A small audio captioner, trained from scratch.
Model: encoder norm none_scaled_ws, encoder depths [2, 4, 4], encoder widths [48, 96, 192], decoder layers 8, decoder norm layernorm.
Training: soap at rate 0.0017, 9500 steps, batches of 128.
Data: trained on chords played on synthesised instruments, 23.3 epochs.
Rows from block 6 of the audio encoder, named by matrix and row number. Rows with one number belong to one channel. Each number is 200 + 40 x the weight over its row's rms, rounded and kept within 0 to 999. All counts start at 0. After the name is the row's rms in percent of the matrix's.
# convs0: first 3x3 conv, stride 2 (encoder.blocks.6.convs.0.weight, 192x96x3x3, standardized in use), inputs 11-21, a 3x3 kernel for each
# convs1: second 3x3 conv (encoder.blocks.6.convs.1.weight, 192x192x3x3, standardized in use, transposed), outputs 11-21, a 3x3 kernel for each
convs0.59,097,305,225,202,264,169,172,244,227,170,179,226,216,239,230,210,192,224,186,220,174,243,189,134,225,180,145,187,269,273,184,241,199,186,218,275,166,283,246,224,168,207,214,315,245,179,221,192,243,263,200,195,260,228,190,134,234,208,223,212,238,121,239,233,245,144,219,224,222,179,155,183,167,200,158,166,240,200,226,207,206,185,170,219,211,232,231,255,231,175,153,97,185,184,189,191,139,188,172,198
convs1.59,101,208,168,160,199,204,220,214,106,214,199,253,186,176,183,242,198,201,217,162,274,220,232,229,121,137,192,203,196,264,194,216,197,171,185,188,196,306,204,200,188,255,229,208,235,241,219,183,206,157,240,244,159,240,243,179,216,172,306,213,204,209,226,176,154,182,226,196,211,194,252,267,189,206,295,194,183,236,264,160,149,237,132,216,216,228,224,165,242,166,157,136,183,193,164,180,205,224,241,145
convs0.60,092,261,254,288,205,211,177,250,179,173,155,174,210,159,204,234,197,106,186,191,195,171,96,155,226,242,247,191,250,250,234,207,197,160,177,199,203,224,243,263,263,153,279,208,152,153,160,124,202,225,171,204,272,238,233,190,222,252,189,187,179,181,141,84,238,255,198,214,223,183,305,235,277,166,222,216,211,271,201,261,235,268,227,229,231,152,213,129,261,247,199,235,246,258,267,187,235,202,218,119
convs1.60,103,221,243,226,178,223,163,146,108,106,149,143,210,246,259,194,205,225,172,277,250,236,160,140,197,173,249,213,180,212,218,212,187,267,236,313,243,210,214,244,187,239,160,181,145,132,214,203,199,195,163,198,247,200,181,198,151,162,223,138,200,191,255,181,227,164,222,150,136,136,226,194,248,211,212,205,212,179,161,164,317,205,184,196,182,212,224,176,225,198,188,202,262,176,212,284,173,153,247,218
convs0.61,107,120,104,82,147,205,156,246,245,162,193,157,187,238,283,231,216,145,157,54,108,188,129,224,178,263,212,194,273,163,197,241,216,85,199,145,217,169,272,242,180,239,175,181,220,263,201,214,206,227,219,188,242,275,185,181,241,167,213,163,201,146,257,201,191,260,217,197,204,211,171,231,194,176,238,243,168,154,204,247,234,197,211,200,207,278,168,220,227,218,248,161,202,152,174,199,193,205,225,175
convs1.61,098,284,241,137,244,162,208,195,231,184,211,333,215,171,142,114,187,207,142,146,265,213,183,194,177,268,196,110,252,184,170,152,210,179,238,206,196,239,216,244,210,240,235,174,181,192,237,257,290,137,162,157,199,207,210,115,241,250,261,207,161,159,141,189,221,196,207,129,195,198,191,241,189,196,200,218,253,213,229,217,198,166,241,127,272,204,142,253,125,240,167,225,243,213,173,200,223,253,170,167
convs0.62,103,185,198,257,180,212,205,244,217,191,224,194,204,134,182,137,181,231,207,252,218,189,185,194,185,219,147,122,185,157,206,174,243,172,243,245,220,222,183,272,149,149,194,160,228,146,158,198,209,226,178,230,249,198,195,122,164,224,221,186,182,156,250,170,144,137,228,243,118,182,280,224,275,162,175,281,179,231,205,218,171,216,204,129,211,240,233,194,201,194,231,188,213,190,222,209,149,154,170,211
convs1.62,102,177,167,208,203,162,248,179,245,167,223,121,183,126,170,218,217,145,225,324,128,199,175,230,177,172,180,155,224,217,161,163,230,185,193,244,214,212,285,227,192,217,218,224,235,237,179,257,256,325,232,166,206,177,184,165,210,170,291,247,102,154,248,234,135,215,169,240,157,184,135,257,206,171,246,193,298,228,232,250,237,197,242,238,250,174,164,212,238,228,163,240,165,200,211,189,220,308,166,218
convs0.63,096,212,167,171,169,230,193,245,256,221,208,193,157,193,204,161,248,196,157,235,209,211,168,206,234,274,174,246,158,134,147,244,185,158,252,253,262,135,137,198,227,201,189,209,161,236,206,185,238,270,211,231,149,175,179,257,260,235,242,183,269,239,206,222,197,167,218,255,225,192,101,181,139,201,208,238,169,185,127,284,231,216,195,228,238,164,218,204,254,201,301,181,191,258,190,139,147,170,216,208
convs1.63,100,244,135,194,217,216,284,151,182,256,164,162,194,223,201,234,151,189,211,185,189,248,187,91,232,163,164,155,188,273,132,229,163,226,198,237,172,185,238,232,161,180,137,248,168,135,163,206,157,226,262,196,215,219,268,205,226,215,209,189,193,171,214,186,202,155,153,202,230,196,255,189,236,206,151,179,214,211,203,238,219,210,196,269,215,240,150,188,218,194,175,233,236,165,160,165,198,195,291,208
convs0.64,099,189,171,158,164,192,238,158,191,230,116,183,169,211,196,187,252,209,229,180,224,126,297,259,318,154,268,231,161,213,179,186,183,215,220,239,213,229,187,214,190,161,242,241,233,178,244,257,161,176,183,157,190,175,195,141,158,188,253,217,182,144,146,231,147,235,260,225,289,199,222,236,307,170,153,184,237,180,222,195,237,182,182,187,178,192,240,166,221,207,181,103,201,239,182,195,244,216,193,140
convs1.64,104,233,243,188,202,255,183,149,162,255,111,208,179,179,189,197,244,214,204,212,168,204,223,164,234,108,145,179,168,244,220,170,148,217,294,290,198,179,243,213,141,178,183,267,206,187,295,146,231,309,239,222,132,171,222,186,236,221,179,179,210,191,128,228,184,299,226,213,187,212,217,149,235,205,164,264,144,152,180,183,153,171,147,158,255,232,194,184,198,238,248,213,184,172,217,266,158,186,174,273
convs0.65,102,225,167,126,193,102,126,221,221,167,190,161,216,118,122,114,225,146,153,195,204,144,267,238,195,266,197,262,215,293,209,208,189,164,178,155,190,199,180,213,193,171,231,172,150,46,191,241,163,155,173,205,188,174,142,183,182,172,183,125,306,188,176,129,232,251,216,229,196,139,159,128,238,193,178,173,174,252,192,210,185,155,203,205,169,206,186,224,208,233,236,159,174,224,220,207,179,141,159,166
convs1.65,099,231,183,191,205,239,221,234,148,115,148,225,207,255,133,265,163,169,276,139,192,243,301,191,183,172,177,203,141,204,194,144,201,146,205,242,207,171,141,166,140,240,199,186,248,228,224,194,122,231,224,248,197,240,186,112,233,228,279,130,122,264,148,219,147,150,181,183,255,214,140,209,117,263,191,243,228,217,156,151,107,247,220,171,223,177,256,91,145,170,222,232,173,192,176,163,192,164,208,259
convs0.66,096,287,291,209,159,198,193,202,201,154,249,240,249,256,162,159,206,203,143,187,207,193,165,188,239,211,309,207,250,212,183,136,189,232,217,133,170,217,217,235,192,180,174,245,291,311,183,165,124,189,183,188,181,166,124,297,264,174,233,166,165,210,261,229,159,169,154,246,167,181,216,191,197,105,198,153,231,194,231,151,117,167,170,214,198,238,238,127,167,208,135,162,176,174,118,200,197,184,138,193
convs1.66,102,204,167,172,224,208,220,176,220,194,230,143,175,190,215,270,132,161,129,158,233,213,176,170,281,248,309,233,206,234,91,210,197,161,178,196,176,204,227,186,148,155,225,164,173,151,226,161,248,165,212,177,287,302,267,227,208,215,226,167,219,200,132,205,207,212,183,167,179,163,205,169,218,228,190,196,210,205,220,172,143,216,170,215,148,278,194,196,169,214,175,202,179,148,211,213,215,212,156,193
convs0.67,103,278,266,143,257,179,119,213,129,130,266,163,186,175,186,162,220,225,205,266,209,225,215,192,167,214,209,189,242,226,201,152,169,197,196,220,156,276,205,223,235,125,151,228,172,144,154,184,255,260,211,225,192,214,232,134,297,215,98,261,263,192,120,215,181,229,262,170,144,156,134,301,273,176,178,122,220,214,214,260,250,244,203,190,238,164,240,165,237,289,209,266,170,206,154,159,160,180,178,136
convs1.67,098,171,238,183,182,186,200,175,168,159,271,216,163,162,142,178,112,169,209,182,266,195,226,221,229,205,171,219,200,161,210,228,189,161,189,200,194,198,154,190,186,239,155,225,202,211,245,212,164,253,176,232,206,156,204,206,226,210,97,197,265,197,206,200,190,218,103,249,196,180,209,236,197,241,176,182,193,197,170,241,191,232,161,283,236,182,241,205,196,249,194,172,240,201,199,262,218,175,149,240
convs0.68,099,163,237,230,220,194,230,178,164,209,221,237,233,180,198,190,193,204,136,153,232,270,157,205,215,168,136,238,160,171,231,230,220,248,132,210,177,194,220,192,129,208,194,217,268,214,163,219,241,207,266,259,271,252,247,247,158,184,217,176,207,214,213,183,239,226,241,120,177,204,258,267,236,181,128,168,178,175,193,150,338,225,215,123,167,171,183,123,161,194,248,215,220,250,174,220,211,122,137,219
convs1.68,106,218,273,178,164,200,254,206,190,177,227,220,201,206,167,289,202,142,132,148,142,212,138,206,157,223,61,211,192,168,220,165,252,233,158,229,160,206,223,205,236,153,222,145,209,223,190,202,196,167,198,161,195,178,182,169,252,209,190,217,182,207,175,233,185,146,209,190,147,243,181,262,166,185,204,159,176,180,118,245,189,181,222,221,235,242,236,173,178,169,231,190,205,222,197,192,230,191,243,193
convs0.69,099,242,177,184,197,177,230,236,136,158,183,141,158,121,186,235,178,225,207,213,210,186,109,192,201,171,232,174,200,220,186,193,245,217,226,167,196,223,181,139,197,195,182,177,194,190,195,211,243,182,195,238,109,105,248,197,201,209,235,227,194,207,226,194,146,197,274,235,198,161,234,191,245,208,234,214,260,196,148,250,150,201,278,209,279,243,147,145,214,191,160,212,249,201,191,211,188,168,178,202
convs1.69,100,210,190,182,203,226,190,176,128,235,202,209,207,186,248,218,152,198,199,137,221,151,174,210,200,212,183,140,237,162,217,218,202,211,171,245,225,239,158,218,220,205,159,195,166,203,151,166,186,214,158,259,220,208,180,202,151,262,269,203,197,131,169,198,242,205,234,208,209,247,248,113,210,154,213,185,200,190,216,188,272,188,220,140,258,139,162,210,198,182,197,277,188,220,169,194,195,136,236,193
convs0.70,108,123,151,244,147,178,149,197,171,229,84,183,190,137,211,202,175,215,212,129,193,233,190,215,91,177,240,223,162,223,242,191,185,186,218,277,225,131,101,182,164,191,209,258,228,234,230,220,228,315,170,171,176,255,212,249,178,186,251,186,145,220,168,188,273,250,198,212,187,181,178,197,131,158,155,173,166,140,173,158,187,153,232,197,181,221,265,175,139,244,186,206,207,210,214,233,250,238,216,228
convs1.70,105,278,236,192,245,227,177,185,255,134,203,213,222,153,166,244,144,214,227,131,271,231,141,264,199,201,270,242,244,169,210,151,172,281,247,230,206,215,184,179,192,164,165,271,182,185,170,180,198,158,167,219,178,220,236,285,221,192,203,124,215,189,204,190,229,130,209,175,286,150,187,228,217,282,195,195,124,222,203,174,227,232,213,210,177,192,185,133,257,259,220,204,193,211,154,149,244,183,240,221
convs0.71,103,186,185,262,183,214,195,188,218,240,122,165,198,229,221,181,124,237,269,186,101,149,169,222,245,178,198,217,157,252,235,215,147,243,187,211,191,272,139,190,188,178,227,173,195,171,211,257,157,199,211,168,155,201,188,207,224,183,126,237,253,230,189,150,183,159,217,129,226,210,200,192,214,236,215,298,266,178,139,141,158,168,201,218,182,151,174,216,189,236,248,175,180,187,248,138,201,206,197,172
convs1.71,098,186,218,167,256,220,206,201,197,249,233,123,177,160,210,188,183,205,266,266,155,227,289,299,160,190,199,217,179,206,225,147,189,229,252,279,223,195,167,222,165,229,230,248,200,174,216,202,239,164,219,168,171,145,159,221,249,228,239,227,178,228,202,214,265,182,239,227,244,219,252,284,198,184,214,183,207,221,197,201,179,131,234,190,154,164,216,173,190,175,167,177,176,184,253,225,247,138,220,243
convs0.72,101,134,191,165,231,179,148,142,263,167,184,226,192,146,151,196,173,213,243,179,139,96,247,310,236,185,224,182,181,144,162,189,160,164,119,156,209,233,166,214,184,192,129,196,169,179,262,205,172,226,115,217,228,229,188,264,149,155,278,159,125,258,185,205,233,193,199,210,234,170,190,139,180,258,217,207,237,153,246,293,197,178,214,211,192,230,257,195,131,160,240,173,185,167,213,190,183,228,220,227
convs1.72,098,174,205,202,211,193,190,219,234,178,275,208,182,185,225,222,271,141,156,243,235,185,247,255,174,201,230,249,188,190,154,194,280,208,220,192,172,185,196,161,152,152,212,188,193,206,168,162,217,202,230,236,197,231,171,204,184,201,223,243,165,223,160,232,200,125,266,205,169,270,198,228,169,202,175,189,269,182,217,137,136,199,327,184,229,206,164,217,192,236,240,237,130,207,194,212,160,208,257,170
convs0.73,098,260,138,131,88,183,222,184,265,231,230,217,170,249,226,251,213,246,204,239,209,202,222,274,229,197,183,238,218,212,173,81,159,163,236,245,190,188,254,188,145,181,174,167,139,218,241,215,155,212,221,217,126,175,158,186,186,195,218,194,167,98,128,145,196,193,265,197,172,198,203,246,210,236,173,262,152,190,162,213,214,205,232,247,203,203,199,166,102,183,165,242,218,227,203,233,292,153,167,185
convs1.73,097,218,264,120,165,202,153,229,264,161,251,217,166,184,175,171,163,171,202,221,221,155,197,142,190,296,256,187,184,180,118,207,193,200,193,200,187,136,131,200,251,206,180,189,213,214,162,212,159,327,207,221,172,252,239,211,242,140,143,210,263,233,109,162,233,164,199,242,152,186,184,177,210,185,188,232,181,215,181,237,204,242,129,161,200,180,128,248,178,150,246,175,218,161,205,319,156,194,136,183
convs0.74,102,170,185,263,166,286,190,195,149,156,178,238,126,152,137,245,194,200,154,220,186,169,174,236,227,181,210,255,199,154,184,193,214,268,184,235,204,216,112,96,198,238,196,219,136,205,223,284,269,230,191,203,174,252,177,211,217,112,253,162,186,174,189,210,278,221,228,166,225,161,177,221,268,212,194,180,152,197,248,121,163,177,268,106,187,229,171,247,244,159,197,158,270,166,214,200,196,165,142,198
convs1.74,100,134,94,282,166,205,224,175,184,200,219,208,239,148,102,235,208,204,156,187,224,229,184,232,231,209,216,215,242,288,244,183,135,197,169,214,208,177,208,289,115,150,234,185,276,185,174,238,224,188,217,159,227,276,181,265,149,158,177,198,205,215,260,267,153,237,182,219,202,189,170,255,200,221,198,203,195,210,131,178,273,163,218,143,124,195,201,159,172,177,232,191,213,202,249,254,219,159,165,190